config.toml
dataset = "histories of elementary cellular automata, time running down"
train_examples = 295000
crop_scale_min = 0.8
horizontal_flip = false
stem = "deep"
avg_pool_shortcut = false
widths = [96, 192, 384]
beta2 = 0.999
eps = 1e-08
max_precond_dim = 512
adamw_lr_other_params = 0.0012
grad_clip = 0.5
batch_size = 128
epochs = 7.2
lr_schedule = "cosine"
Rows from block 2 of a small multi-label image tagger, named by matrix and row number. Rows with one number belong to one channel. Each number is 500 + 40 x the weight over its row's rms, rounded and kept within 0 to 999. All counts start at 0. Numbers have three digits each.
After each channel's rows are labels from the 100 images, of 14976, where the channel reaches its highest value: "top examples" is what is common among them; "place" is the part of the image that holds the peak. Only what is clearly more common there than usual is listed. The data: histories of elementary cellular automata, time running down.
# convs0: first 3x3 conv, stride 2 (model.blocks.2.convs.0.weight, 192x96x3x3, each kernel summed), inputs 0-95
# convs1: second 3x3 conv (model.blocks.2.convs.1.weight, 192x192x3x3, transposed, each kernel summed), outputs 0-191

convs0.50:498569471521516565525491584482562479457560496528470534530471480473558465532490497559561475462525475506544472479494488492516509463551566526446451534527496465515570396524442495458511548573448488452463516439498562522516433509541512493485575508534467474542537545506492563550468527505475412520
convs1.50:477580498495513553473474529469520501520467520476529536494557579418472523464489520488539468541554498526513510503561548458525544531502452506492580519518538541431463490494483451467460548585481451478577534504520494484458517513501465513563432556357475425458506524549497518500509542542477545498517527446499491476462563556528584524477538464478549533476520410537506511495522506449521500428484501473531566455583527494391522352500529518488508486529469473474518449529441454439498503449533527499457495523452497567497511479462461498531459555536519510517455520495474469525503490435493476539
top examples: 100 turns on; 111 turns on
place: top centre; top right

convs0.164:521472466529481616467483438533443541485482504544508529528532432474486439508560517557485469524485460584524504508445481504510479504444475504448500442449511458471524496455546472538551482520501534481501454492480484429514541400500618509535512515535478487395508415484495513505554482481475531477
convs1.164:472507548570469457465497467565441467403468476492525516468536558496470511499541479516454517532477567512497533504439503526549500491482474420487505481468473544477563477528505469499546527458513452467474520394552506561563482489513577578464448538512546447551504478453561425522495465463475500523455521443537495471527467522493407492503516475511524480483519535588499512476436568462493527459526419491493567538539509529596565514457462507513498485527507464539531499477464470503488495374609563529469521496549465519519455503512487564552484576487500517468479513478531478504504533476465399527
top examples: 001 turns on; 110 turns on
place: top right; top centre

convs0.131:515481470470523469515562574539540465468524510482419463535476539524517488486611486505476502452499457507450496588537485509551503518523445396402502492531595464479521549469484528524506449479495462448471557484462484509501471488562484432515553473544473433557511555544518462475494455492497471485
convs1.131:540494537476445410465462483482546466454466543579460536490395547531505478474423505555544528475513478536478550508535556572471483488457448525562525524507516419531530507516552471494546463514506497497527521502507416510501507467546475504510444420522465519439486533494512509465488496530496474473471545513447463499459490507485536555549463435502496492477541572463472404507526519469487505480537461464446518413447516510468394537440542500559477547448507448516608541495475493516501502513488451521516476522496463464466587572549500468527495532530510410504477493488461547437450509455476549604
top examples: 000 turns on
place: top right

convs0.94:506546518472505518470508540570475542413502478463466482520484592479525556549605546494496437447493491512439596570537506547462518458403551486486559496476474479496485534541473503503469461446520496479507520487492552484469445527470524458561513513551499535531502461491463492495541547532572449565
convs1.94:446484520516498491467470461469483441510448530516493531492498557520448420461462526491449554455558479454469465538542463519460432511477478440545523434420513508575434508477562434493432460486495506479483508450521452526515532407499516470459424490450473509580496515484477573472484417519466513516400520542388478468450502480464484478476445460420506466515472523457534425497461472533450513479522483478509513480490525454441450508508536481532499497475569500596438451550490530489475443452493501477462432406480459522547526505490527435487497470497476440499476479533429500467547517456460481471
top examples: 010 turns on; large cells; 001 turns on
place: top right; top centre

convs0.176:451451538522508569516477514461410565477535452483558433514516426507528467478512433539481516517586465465458467478573556477472508436532489526457494511511462481532515484475512478513528502483437453434481490573542429474523472477527544457513544521407500419557550501515511492493520479524477424533
convs1.176:507532433531495512486450510536580439438593416508530520516499523500476493497528502506504495493544570561582502485423469406467521495477503473504500531510440453563462597562454463461420520467518465532519540519516480465385537538494462517502490518444493512575472470525450641479519478477502468541552472518532457498482467541506547535541517485477570503518555464533468476536497527537534543504496445454469472519461505526463513509516495535527499495431495524473530398569544488459515485533457536522426473535452515489443521543561494544518497440496435425513459443521446540522508501488495509473
top examples: dense start
place: top centre; top left

convs0.26:556490433514391449576477502520487442469440512514447524504505467494536551494519505468527412525528439427436492449516468568512488514541504521509508511537520502535543533472502491456479511464482483443538520430539510450503444566521436502535578513509509538528579534529530521435477424524506439491
convs1.26:557518563564452493538495455560458465445479527473491511594545508484456502576517529528465493459567491484499556474517487464526547515538551506527426521456486470553493495472491470432512442476505488559501504474453450496513469477583504523541505479479412487546570527459527421437515464520473437465496517501533519522517454517533483539561493575447503537449512476509482577471448540477577479456487458408444481462540472463556504495531489476546468457528542552527525504583522451529530560452541453529408508458464484550457493470576510526505493507529602456517505541480454505549441442467515470478
top examples: 000 turns on; large cells
place: top centre; top right

convs0.86:515486462512548498423520548528461515472485515480477395501543458513474516596523468471485474526429516496511514413499415464457509509483525448463521453498492471449494492459483525528384474492459497457574524491486480447506551553466496451524505563425469503491521508530517524554522522431593531487
convs1.86:564470457512482521418539501543443587488431558509468541520482545518530485406503496487509479513483512523480463482481511508504482443475542566511524477543507455439553487421461440475545525498530521485515500506566483523515497520447461482551524523423515526510493522466521500402476444466485495525604461598514532497484497512535517543455527485468529480526477486413474492494508540441539564492442529442548525508519442452457482478474522498580582491624441527496519504538498449513408555534538487444516494427485501536486524546562421535432479555526547511510580513519471487489546483488493472526
top examples: 001 turns on; 100 turns on; 111 turns on
place: top right; top left

convs0.49:496460499620489520476505533514509513579491485482489545461505491539504570581529438574527529541481476506512525458502534489525509441536542449516477475481422507451501514430469494593474455574485486510508489426503557443457500484428510518460541473475566467492506571505463510542456528527437546460
convs1.49:457488523498510516654558410489492459482548534499536537557506538497483473483555502480533477552517538523493460454455510417473462484481502511436462436430498555472453571514464426486562498451493495492486516571518548421570500544542504501491503481447543520519543450516500487477524507469499511454465466527559512570577486499588536551489538464557495532446530513522503585465532500450526505493494514471496470493609440481536519546508451455479518422538569431515491479484455510450520506524528495530497466488475477385503445497465469541505520451532466483510512458464564533525571520488481451516
top examples: 100 turns on; 010 turns on; 011 turns on; 001 turns on
place: top left; top centre

convs0.112:475552516550471564468496483567485513412491446530480534494523509491526471503538481465526426493498507551473469525560453526471530502491479529473466481502424502562463422515480459444470554470520459540597547515570452446520520543491477448507496547539444567538495420535407520464501568521509501506
convs1.112:481523502448481431410463433467518473473527474467492501511532519503578521495534509527491542423516513444484484461480440542436511512483485541573464472497461501561500480490540466565435449569527539469517520494465502556455487444492553501462475526565543473500462435490510530535479452438581543429506479496438433447394557518496467573522483535531517492495489497480493464485500462536540479502498542529471489476434524470480492528487593439433443489507512488539500452547543461498531418552443556453541487459477467498480462529558473491406458490460513539471444552454540433404524494449484482510
top examples: 100 turns on; 111 turns on
place: top left; top right

convs0.191:497509524489444479469589439545513548509436522457567492484532488472486494475507526480486517594501558506374482494460459456486504595450486516522472529496493495449509537522492543484538485401457487453465556539484509488499502574483535525480546580584481527549492498537463424517514467458518497513
convs1.191:495466544495476519543539469593538453538482445528494479555509538507585488521527467503480524538524486486495464476506518492564467426439535512521493482521444469447460514485464485447600548423494505468510544565506440449519572530511495489525513493474490507427482510517531483452474485498531528505566483423514481534501453467542516451533465508539496508532596474493502581517608496485545454483494538355519515525648513441448526536513479490497488465566495495505581469501545414478550517501521483493489443529511535473432471517489473533509585484519520498553512515530482548464520474489514425526
top examples: 101 turns on; 110 turns on
place: top centre; top right

convs0.8:538539583493469540444499474577493507490530549505492461507402520507545521495473482509435450477531463540442547410519460517468510484469505558486481555534595436484457463483503475528468460489466515473567492488556502462490431492502471483596491526467499541462501452460493463479541400516513554457
convs1.8:483485498506461454480460477464526496498504500527558518555511505575497548461474463420477460480438501545476538542445469598523519475487445527516577464502520528493508496499555556457503474482508509433574462585428507486472584415537536516540517532478521477529503521561508513412502487439495474493424475465476538463453491475532454485600519483587464588544471523524499486477511441534487468478545571518543541455500564517501463539512503503507448501476558491476475439553435551468488507473498511541510484537482535480526501593588479476498519497449497412465429485465491473606547471503462523536
top examples: 010 turns on; 000 turns on; sparse start
place: top left; top centre

convs0.33:487488509488500510547484456502515489485508504528381546535454468493496515537518511443549435492518530495492450409480474493425447541550487536514547558559454454476501550429538500456528577478427514501555483545486484536433414456535524521526488481527518484483488470497532508466525399567562475526
convs1.33:464468529533500520476504478524487496453481503428477546489482491458578539503494506499448531529519453474546448471462426504510426499480513426524455535474530503555575510391448504493510512606585425562455489429565481445517546503434516471457435459459479492575491493521468469495480455529481538503532540454470551474468517444460491452498523497531514512484479407453513520500530456491520461556471464461462540526485494598526439505524439505477497518530481496586489519475469469450481502576438551471556398524451525480524468498497448489427521499479501541430473482442579509452525487483501457467
top examples: 111 turns on; large cells
place: top centre; top left

convs0.11:430486465486469524474500515458492516501481534428506507519464455479506540565543493475591550540509486543549543480530526504555527530536517508594543419527571460539474491461450469460502516578565473419449532442478516485480495571493483500472557501559516464470465445490555532555477563466456509545
convs1.11:594496505566496409554491490446448443480496511480454446469467500492451526472465472491526475535482532544468536523490499510541497520443523517466466500462487522530454491413449544539498549528511479502554552511524521424531520451486475385498538525527428487517457511408503503596508511561454468559504507521509457464455485519523489511517524426437506433506522487482523471469481452484529418451507483537519453550408454445488476587436544487453426441503548462530540490432461495519459531448479443552458504504474498425426468438500427508433452467545541522518474469507475510473460502482512507519
top examples: 101 turns on
place: top centre; top left

convs0.78:514516557529429508446486550454512472453522467519530473508506412490489514503550438463506470456575480466499483521553463525525460531565468512573473450505516532530458545433455558487430502555490454402515537528479522517469515491580482513500508490552496443579547505476451463526479514443583505445
convs1.78:510550518541541447458514453425535478512464523526489604512530554544512516568435505504562503509507468451532455532548538587551507477481404559567527460510505570477486456576456433526582482512466423501551478516460534553483516506534535462502560455408464467525525557501471516437540534513495441482518454563518442519554489516519539525533477481410468551456500504442528535519472567514540471447478418480530451483571490468527505442498465506496527535539478505510532515494461508503596513484481514533530457469487454493505522429507499494505456503563439523553561474469471488545434497468469465532
top examples: 100 turns on
place: top centre; top right

convs0.123:488591488454462513491505579472453475490457546561457530463478546456530466513527546580438525508499513531484506480522489515520446543558547557474567514489410513509544532474518562566553529523438492448448476486485519495445416527490479513537509538462510480558556533478507567569550485499475511565
convs1.123:483521521427464552502524564500545579474509490519541477558521478472482398460457463432541483569540486514512493544483491595489444505475423521519508518482463498473474527465525467441482529515469449503531499474543447443417551511487489521516452464449459514500464518540538546511481474520477440492503502480455529466454549499435552533533519468556506562561534479484457636503429521457441507543490506447529466464610498469531484469420418523494497537487419529468526526597478515478495550527431471499447572482535543505540500551452502455519504496466510457502479472494467523500467423474470527463
top examples: 000 turns on; 100 turns on; large cells; 110 turns on
place: top right

convs0.160:493519535458403573389521470468491481527537501550470527542481517534509559520491529466528454508464481518536427493515509529532468620483510504506523536523547509503539562514506514505406445481458580435524480522446476456414508511465507528603496473500482442473514510454513493506491463510529541516
convs1.160:525516489522443432468477430487426390510489427549530534487507494484519588477458549548521556536561561558535520551511446502509435469465544502559439455523488518493476484546532507557468530499529506488488508466410568512512582501528498492498500440551496516528550549575468522449461496517529498518533461513487552526476532472558460494476486485523422529516486554544502508453522525494517481520455487485507506573527600517503506477509544533552555514466480508541514507499434472450482558490490467474455464517475610460611513467551584511428436494473470440436496506498561465535525515530499495439
top examples: large cells; 010 turns on; 101 turns on
place: top centre; top left

convs0.5:441447529502512430468535517505455466521524508439503473593558456489417524453463515505451541494512479491517501489583457524493513527542453522367564509539489514511612527478504492432529502582533550533504571524506482534520528479478456485475446503518485478526465489463577521500516522451525480482
convs1.5:479482490533513463522482538505485479415546530503498494454536445537436503524452497483507535522486490503549433505457463549532496501488498547532529505522508462485529428483543539486480478441574504437553436495522456550453459421463486507565480475504498556486516509486383577496495478496517418478447463494476501487506469476432494453534513509471436450505595539526485501488470479482554448557459431499540430476543478446573397521487531559408498452533524498498548539533509447408462507519503478528486510441477460494435506482476477391431539550482511518491530425407451498487491471478483523479
top examples: large cells; 111 turns on; 110 turns on; 011 turns on
place: top centre; top left

convs0.180:445537530535525468528445518573476545468510536425535510503463463512404559532492538476568524553411485482519502509512508518483514488519561503539453525560413446426541515539501449493511479454522456449529500481523562452537529455475499564483499487572471535559587550547511496453483520516478535488
convs1.180:510500532469444489420475518498540544487506504520479531551460562514539495502564415516438529471408470478438511526487544554541517504560465491545548513552453466556491546526440430511493566432435506443511514580513512468462493558452518444436539485478521499469480492565411526487542517462583502534489491426472526508493516502568537528423556454472540510481521484463483519502526521496469492479514487497532491625452454553498526507481522539506459515533412523507494485524526500491524472333519477504521554473467468540539490461520482562494511455509428441518511446494513520470535539487505454544
top examples: 001 turns on; 111 turns on
place: top centre; top left

convs0.130:489445517486519517482571426548484565479476516454491460443547509508464566505500597512562489525423516560563531458497484537536550486481522556535537490537404511430494488515488419486468487528541487497568532459531535550470568487458481522534463474410485478510531511585508546494460493489519505514
convs1.130:541591515471443451460544472476456486466496488531423461517519484479520527468561452521472458490455428549483444540522484515511536404511482565472514426564415504517465533478505488463488529584491500526543432531517411545494435489525532484468481504472604519473513528452547471516550585528491439497537445507471476528489510518571493475469501458502508482500459437503484523538449455504475542508527517474540471571466418524412507531489491536442487409614532544425519508452504452432539538547452479476510502453442444493525467516534498502515446470496503434535490472482456487494440505507480495482
top examples: 001 turns on
place: top right; top left

convs0.70:503515477534488558515538485522472546515501485472406550553509569444526496521523443541481505431476507466487532424495526493564547482512527488472506518436475483527569464460483386572443494542466554548587481502495564518533468497504445496517515446503603518490464453542448510496540509441506505466
convs1.70:451535516494439523480511475514445416526502426438503532506509530443531546482486529539475510545525403487462541529460507515642507546428474476474508442548475508516475544506561483575503477483551514461503527474510477450539495505500458470427527425534469493473508573497522501499476502513540451495526501487489541524499485407479472496462538508523521587606486469519496577462532549538494531558568516515498539439515515511577464555460533532438472556487422452495475537420487487474447537478503466495474463525497483583524470454461503471446535492495453476415455471477479510511486414438491559477
top examples: 100 turns on; large cells; sparse start
place: top centre; top right

convs0.25:546522545441509499453443506514507492409479501465504518412457536470490531505475560473533561536484400513533511495521481455506536494470466495440475455463481497471564492483464518474506419531519542487526527483465581462515509572457480513514502521429523537512586551468399506507547541481550474417
convs1.25:446532525553564491483516552509498566420581518511565462462526493509526473483536470382505458549460454462526522530504517509595499497461472521466506506462486491552414461527467461543438498493484453506572524496509509508543433506477585414438477510520455497407483529501505537533463454511475477417481436529493429509508475568439473497506487508503518526460403488487447428494497476509476485488440572523509430494488477498468455470472480462549585461459508479474499477451547444503475500514463561486509506517497529438476517528462475451470488462517555522452587512498510408495522478500424455560
top examples: 110 turns on; 011 turns on; 111 turns on; large cells
place: top centre; top right

convs0.80:530438470568435535503519465503485472513483551574524487435481422527529471480544492484444416476445505507526499456546540474490526458536417523498482520470483423490511544497525490509467534440493505429539522526515446494465519440525449585537465559478486480531491468477531441397527481569535525551
convs1.80:483452401475480476543499497559517443487489464494583461461520505457491546496519503528484455442508426582478553502550489444503522408532510600462508458530448521554517471490480439555511448465528563529518458515525478472388544519469475457485469503497483528443458480426511478476548475492528455438430525488488571487486497467463454438582498571485472444593473496463565526503478527476473469527464493488478511535481557520533482487524460442518505511508627487496497416515523536516451503472469486541520498504477522517424506572486440531562473501436492523553521547487435466546524515504543477519
top examples: dense start
place: top right

convs0.169:517530499481523612479467468541488520603440400486463455525515513519493482481518567562519500490493457532512497588464496449544450483466410495414509477441480473567505509508489540487453481505598536569525507497474479486539536418481502499471477484501549488470462470518486516525455485507428481486
convs1.169:488529481494555529405452452488474447526568471586470496488496481556522451536457477509485545559525498478538524478572430501506461531459436519453470560536508504449528472513470518516428562484518470530477516445509532465519517404572523455463543546519506480480498481482501425558496541521525514419455458489504483489533498505490477505410481521492449510474537522515466465450515486491501493472444493614556422394447473466473540514511532567476518581457535487467489549439526483464542507549528536456564542482505517484492451508524550469532491532428512583495417444493452483532564500498583494511
top examples: large cells
place: top centre; top left

convs0.144:463501491498529550458497531472450473534578455523529526454537501456434545452566472435453451508477444507431474502485481512550462492479513524531473455486509510464584541560516501427501531382522463452531443545486401501445545569462498492430539501471483564500543485501475490540482495507527503497
convs1.144:492468568491493581546432445585473500565499484455565460484505521531491463478504485506512591470480474443586534452532482467524553489487538499564478458517487476564519539491534517527509484517446552522412518524482469539534550522488501499581487583402481474394466513527444464521460499490506521498545448470538488468518548527494534518496545557552472447482420469524453559501570542475526481493485488429510449496593529503466507502544467513548541477509466549534541536464502532454496454486534509523519554509518497505582519441535530493469451567525436487508546565552530485419502536492509415536
top examples: 101 turns on; 111 turns on; 001 turns on
place: top left; top right

convs0.74:538445581572521526453426423543509521490577530481457551550485538561514543509513479481571493543504568522521524496487491540532555476519500521481477504502454530545509522454473463496466449468466451498598566512511493511472549522461516536498459474470477458500479608490463471490492536534507545388
convs1.74:493495555495516511551427526551472461444641492528455517505546513482514471513481486555562526515446505534512455466468539441567505459557532542466511437465479472500464507461484557495497461490533433580517514459506586508467519502462498471565481495449513530596524482494430546570479504528538475470541497537510533471488496487495445496476519444521468484510549532464513454494527509524520427548582555538527543500500459555486520497518554492430509442452544578514522461462542520504527510558406472537480536524556501488428486447552529504459474515417520449464511468540586581515546531545461461458
top examples: 001 turns on; 100 turns on; 111 turns on; 110 turns on
place: top centre; top left

convs0.18:519466533470521480525464494447498531521548423505539522521474516540519484478464432489503449452527436589526528448527481467458491526497490435525495523526543521546447510496507482501422437467449520572486545431505492595568560490503488466525502424515523455500466580487581467462500518477531422444
convs1.18:535476479530495508498431484468484415502566442472567501476550500436435508542502480527489490442441449516513557481484477449460514488557497430536435469470532484499504422450486502498498540445451515539492413516456531441532476486493517507526554541549457556553512499470467425492493447475561490559485465564535539500536545446558387465489588493433542571484473521454499492563568527477528501515427498476572505510425517426497473489500485525453513546488476416526481517593517489504528559552468525507507490461509443520527561528522551585475473460525538483480452481468472546462514484458504521515
top examples: large cells; 100 turns on; 111 turns on; 001 turns on
place: top left; top centre

convs0.178:437554538468495545398435480581497502411461495439544528491490512521480476460503527445500394545452505520454484562518494514473510532552515580429499554420492509507494484468578478537521479457523528503523515486486506524467492518461490508519526510554506521478587555443519462462512442467481513439
convs1.178:484493543506451486483389502461540515534471491477550457466541504504512581482501444552473555458509494484421490529481484501475504483557522565537545484460489515441558556543452519453465477531513514538505509581519457430475570455603522493457476456538492503548476537518496507528428429415537524454499526453472568469499453450444520492576480476466474467482481464517465435435507476540468517565471491471461482527479436554504505460484450516529492566352535597567496458514552519512507470490564459542491496473519490432526520538491525463494493518492455527505529500545499537436564464465494468499
top examples: 110 turns on
place: top centre; top left

convs0.121:446510527431473500454451432561501477456563484459500490577486488555554524522540425479527466420540472501514478474494472492467468546471545511544526464540494498481466591476495447547493534437556477494543446540473506414398490521510479474432545492534491499498560440425474497476506546523479520495
convs1.121:512448537525523534561495468533454456532581438528505495474484496505495574494436453480513423383515493499448439495556526491536458492477493566555499451495499532449506481447434464475576497503507537476480601484560540513550521523437515478453522511571463549499498425496533469487508529509461528566480526523477457491595484529594576556504516418547532477455519510526524478507503501415480410495477546532483493478570543541512586548557556561458496536530441448498515491494456480526543529449483541499476487524478532512548492541461489539520510517449529592507510476489545464547497556507513506514
top examples: 010 turns on; 101 turns on; large cells
place: top centre; top left

convs0.19:480514520482428511464478538460500443495477493544562434442474498514455581514460405445532524500528438464482451413533526462495477540470453542494480535538501496521538439551541475491535490516491443480466465459585429466538515531455511620489508503482440492524512546475503522482458462539506456445
convs1.19:515526584524485527431519545418512510460528530551527499558497600516447527524516533469525504444467418494465576474559555487540511508513495537518498474496511498518462523523505489510493473479449541382472460521497498602461551493507530494547530479523476567470514564504560556595513494423529500480502509546552475445441532497449459494533505514464502540504443525565470506506518475475470447535484530518551445508546487531450507491436452518567477485463448511574452438528528514536486539445582515469494539591494449463519550568500435489515508436501483486536471540581488584543502463539462493522
top examples: 001 turns on; 111 turns on
place: top centre; top right

convs0.187:534485416566490515435471451542518554522434544524533520454444402491486514543421453478509483514527476554534472453485510523524445474590573581504479501497539492521509521479524507554558474590500568465508503527546493434573483514514506549504489499491458462454496497536522544482504458501435539532
convs1.187:513451540477459489507517562488478581495513469507553502413445530550487482450493586506533545594500535495537528504469505591559459563512478452420515504476577456517446479500565501489548459470524526486513499507535500521465500436472579515452436540500479477495469516482519538499435526452563495522500466495487493499496452482520468485527536495443495459483510507506521525459524432485516504414468567534530555536482498512555544557513544492566428489530543496500495445564525529539475561506477556453522503441498508491501549531403483559476596441540479437511375504479530470523414517436526470514
top examples: 111 turns on
place: top centre; top left

convs0.179:473439550517475520505491471570526535457505521536516459522558488475528441498503527487459416453498569527496486491532464575477508442540481493522471529531572526488429512575594496502407537471561507505480534494432496461478539502444495527589448534483482518518470534477428472585469524449515522473
convs1.179:464518431382480477476528509496510502501416474523463441584427482502520520463502475575518445503516508472561505527532472515474519492516467460492514590505545463413523554390481532502500542491469590551481496463520540473492465408426476535527492365498570481500499543545474521517543495503444443452527455539462488587503545444494495540522482519595551495489512486527500504454568548480528491481443558485508538525483482553438469520511521521492409540467536482517465472548513486450531464543440536451475515495496500541484525488568530526518496443501447534485556435527496534501499493503502521465
top examples: large cells; 011 turns on
place: top left; top right

convs0.149:574493460508471555487519475468549423431507534478514467488495563491536535455451587521466447529483546517468517488443522530471472486459497502576546490502395469531481497547562533453433575465506616503496525469501489460544486514542508509500451530444583524519454478505468465564520499482510509474
convs1.149:462520484510478509484444511467453493509512463457474483514514471447516521529491500515509437492512517488499525516516469442490515477399552501465519544545589529500468502495407485453436545522498538478524496540514483520458549452446447485532527487432493534604507459575476503516486485570576546458619573503556453525489433533517584510499542467475423532512490440509534476533505561512431546406501483528492471426421499475533507563438530462532475540501430469438467553502528440555488539517495496476500529528502432482548519511537568447507398507471427465480513495489501511547495509513468500548
top examples: large cells
place: top centre; top left

convs0.98:456520444452476509531528520511429525444487534478496496543492477471511557470471469505471486563516468558439521587480452526453531518496534548531517466613477451517449579466517419489520500538513557433525480483544435440448521460432527515535487520432494504523579514517546495489490509533467556555
convs1.98:487477511524497512482456505553535560496499458504489511482477501559467441458506544484479507420569441470443579530511474500517479501491530450486509555512542488512507466511570531555507526512490504457540488430545460523406593569510487545480463494495508546485510460516477548499524495510502529459452523412499526495529506454510533453505451539452432460481454512528419522489521528457415556547578536438510470551524553574477536511481534398572472499486419479474518525497544477511520436519534525510487510484405507486544571482564443521479502539397514449451453531483445600515444493515480543516
top examples: 010 turns on; 101 turns on; 111 turns on; large cells
place: top centre; top right

convs0.75:509538493506472557489489464493536504428497484510538484481508592478487502516415529481458360450536520533511493448531517522443482585485505478476515528528443562517535516552527505443461444443479512519482539459448502498538535511472526523499461511547489477505570469477459500588491570449493454406
convs1.75:540462463565527418563537521525517411478513529551457525459520514477492489527493459479422497509472460589526446446549487503529474433404520506498533495471481477462475502497515490489455498546476566569532518592470504517431517522465512563476536498530509482601537539485475429524502470484528569458563534508459504492511424474550525526522540465483528545488564537452518489427530466585464506531466487544452532476388464504483562513509541486516526451555491545479450543579518511536513504530513509559531474561528514496564527481548499424524436510456548451491541466519511553594497535513504482513
top examples: large cells; 110 turns on
place: top centre; top left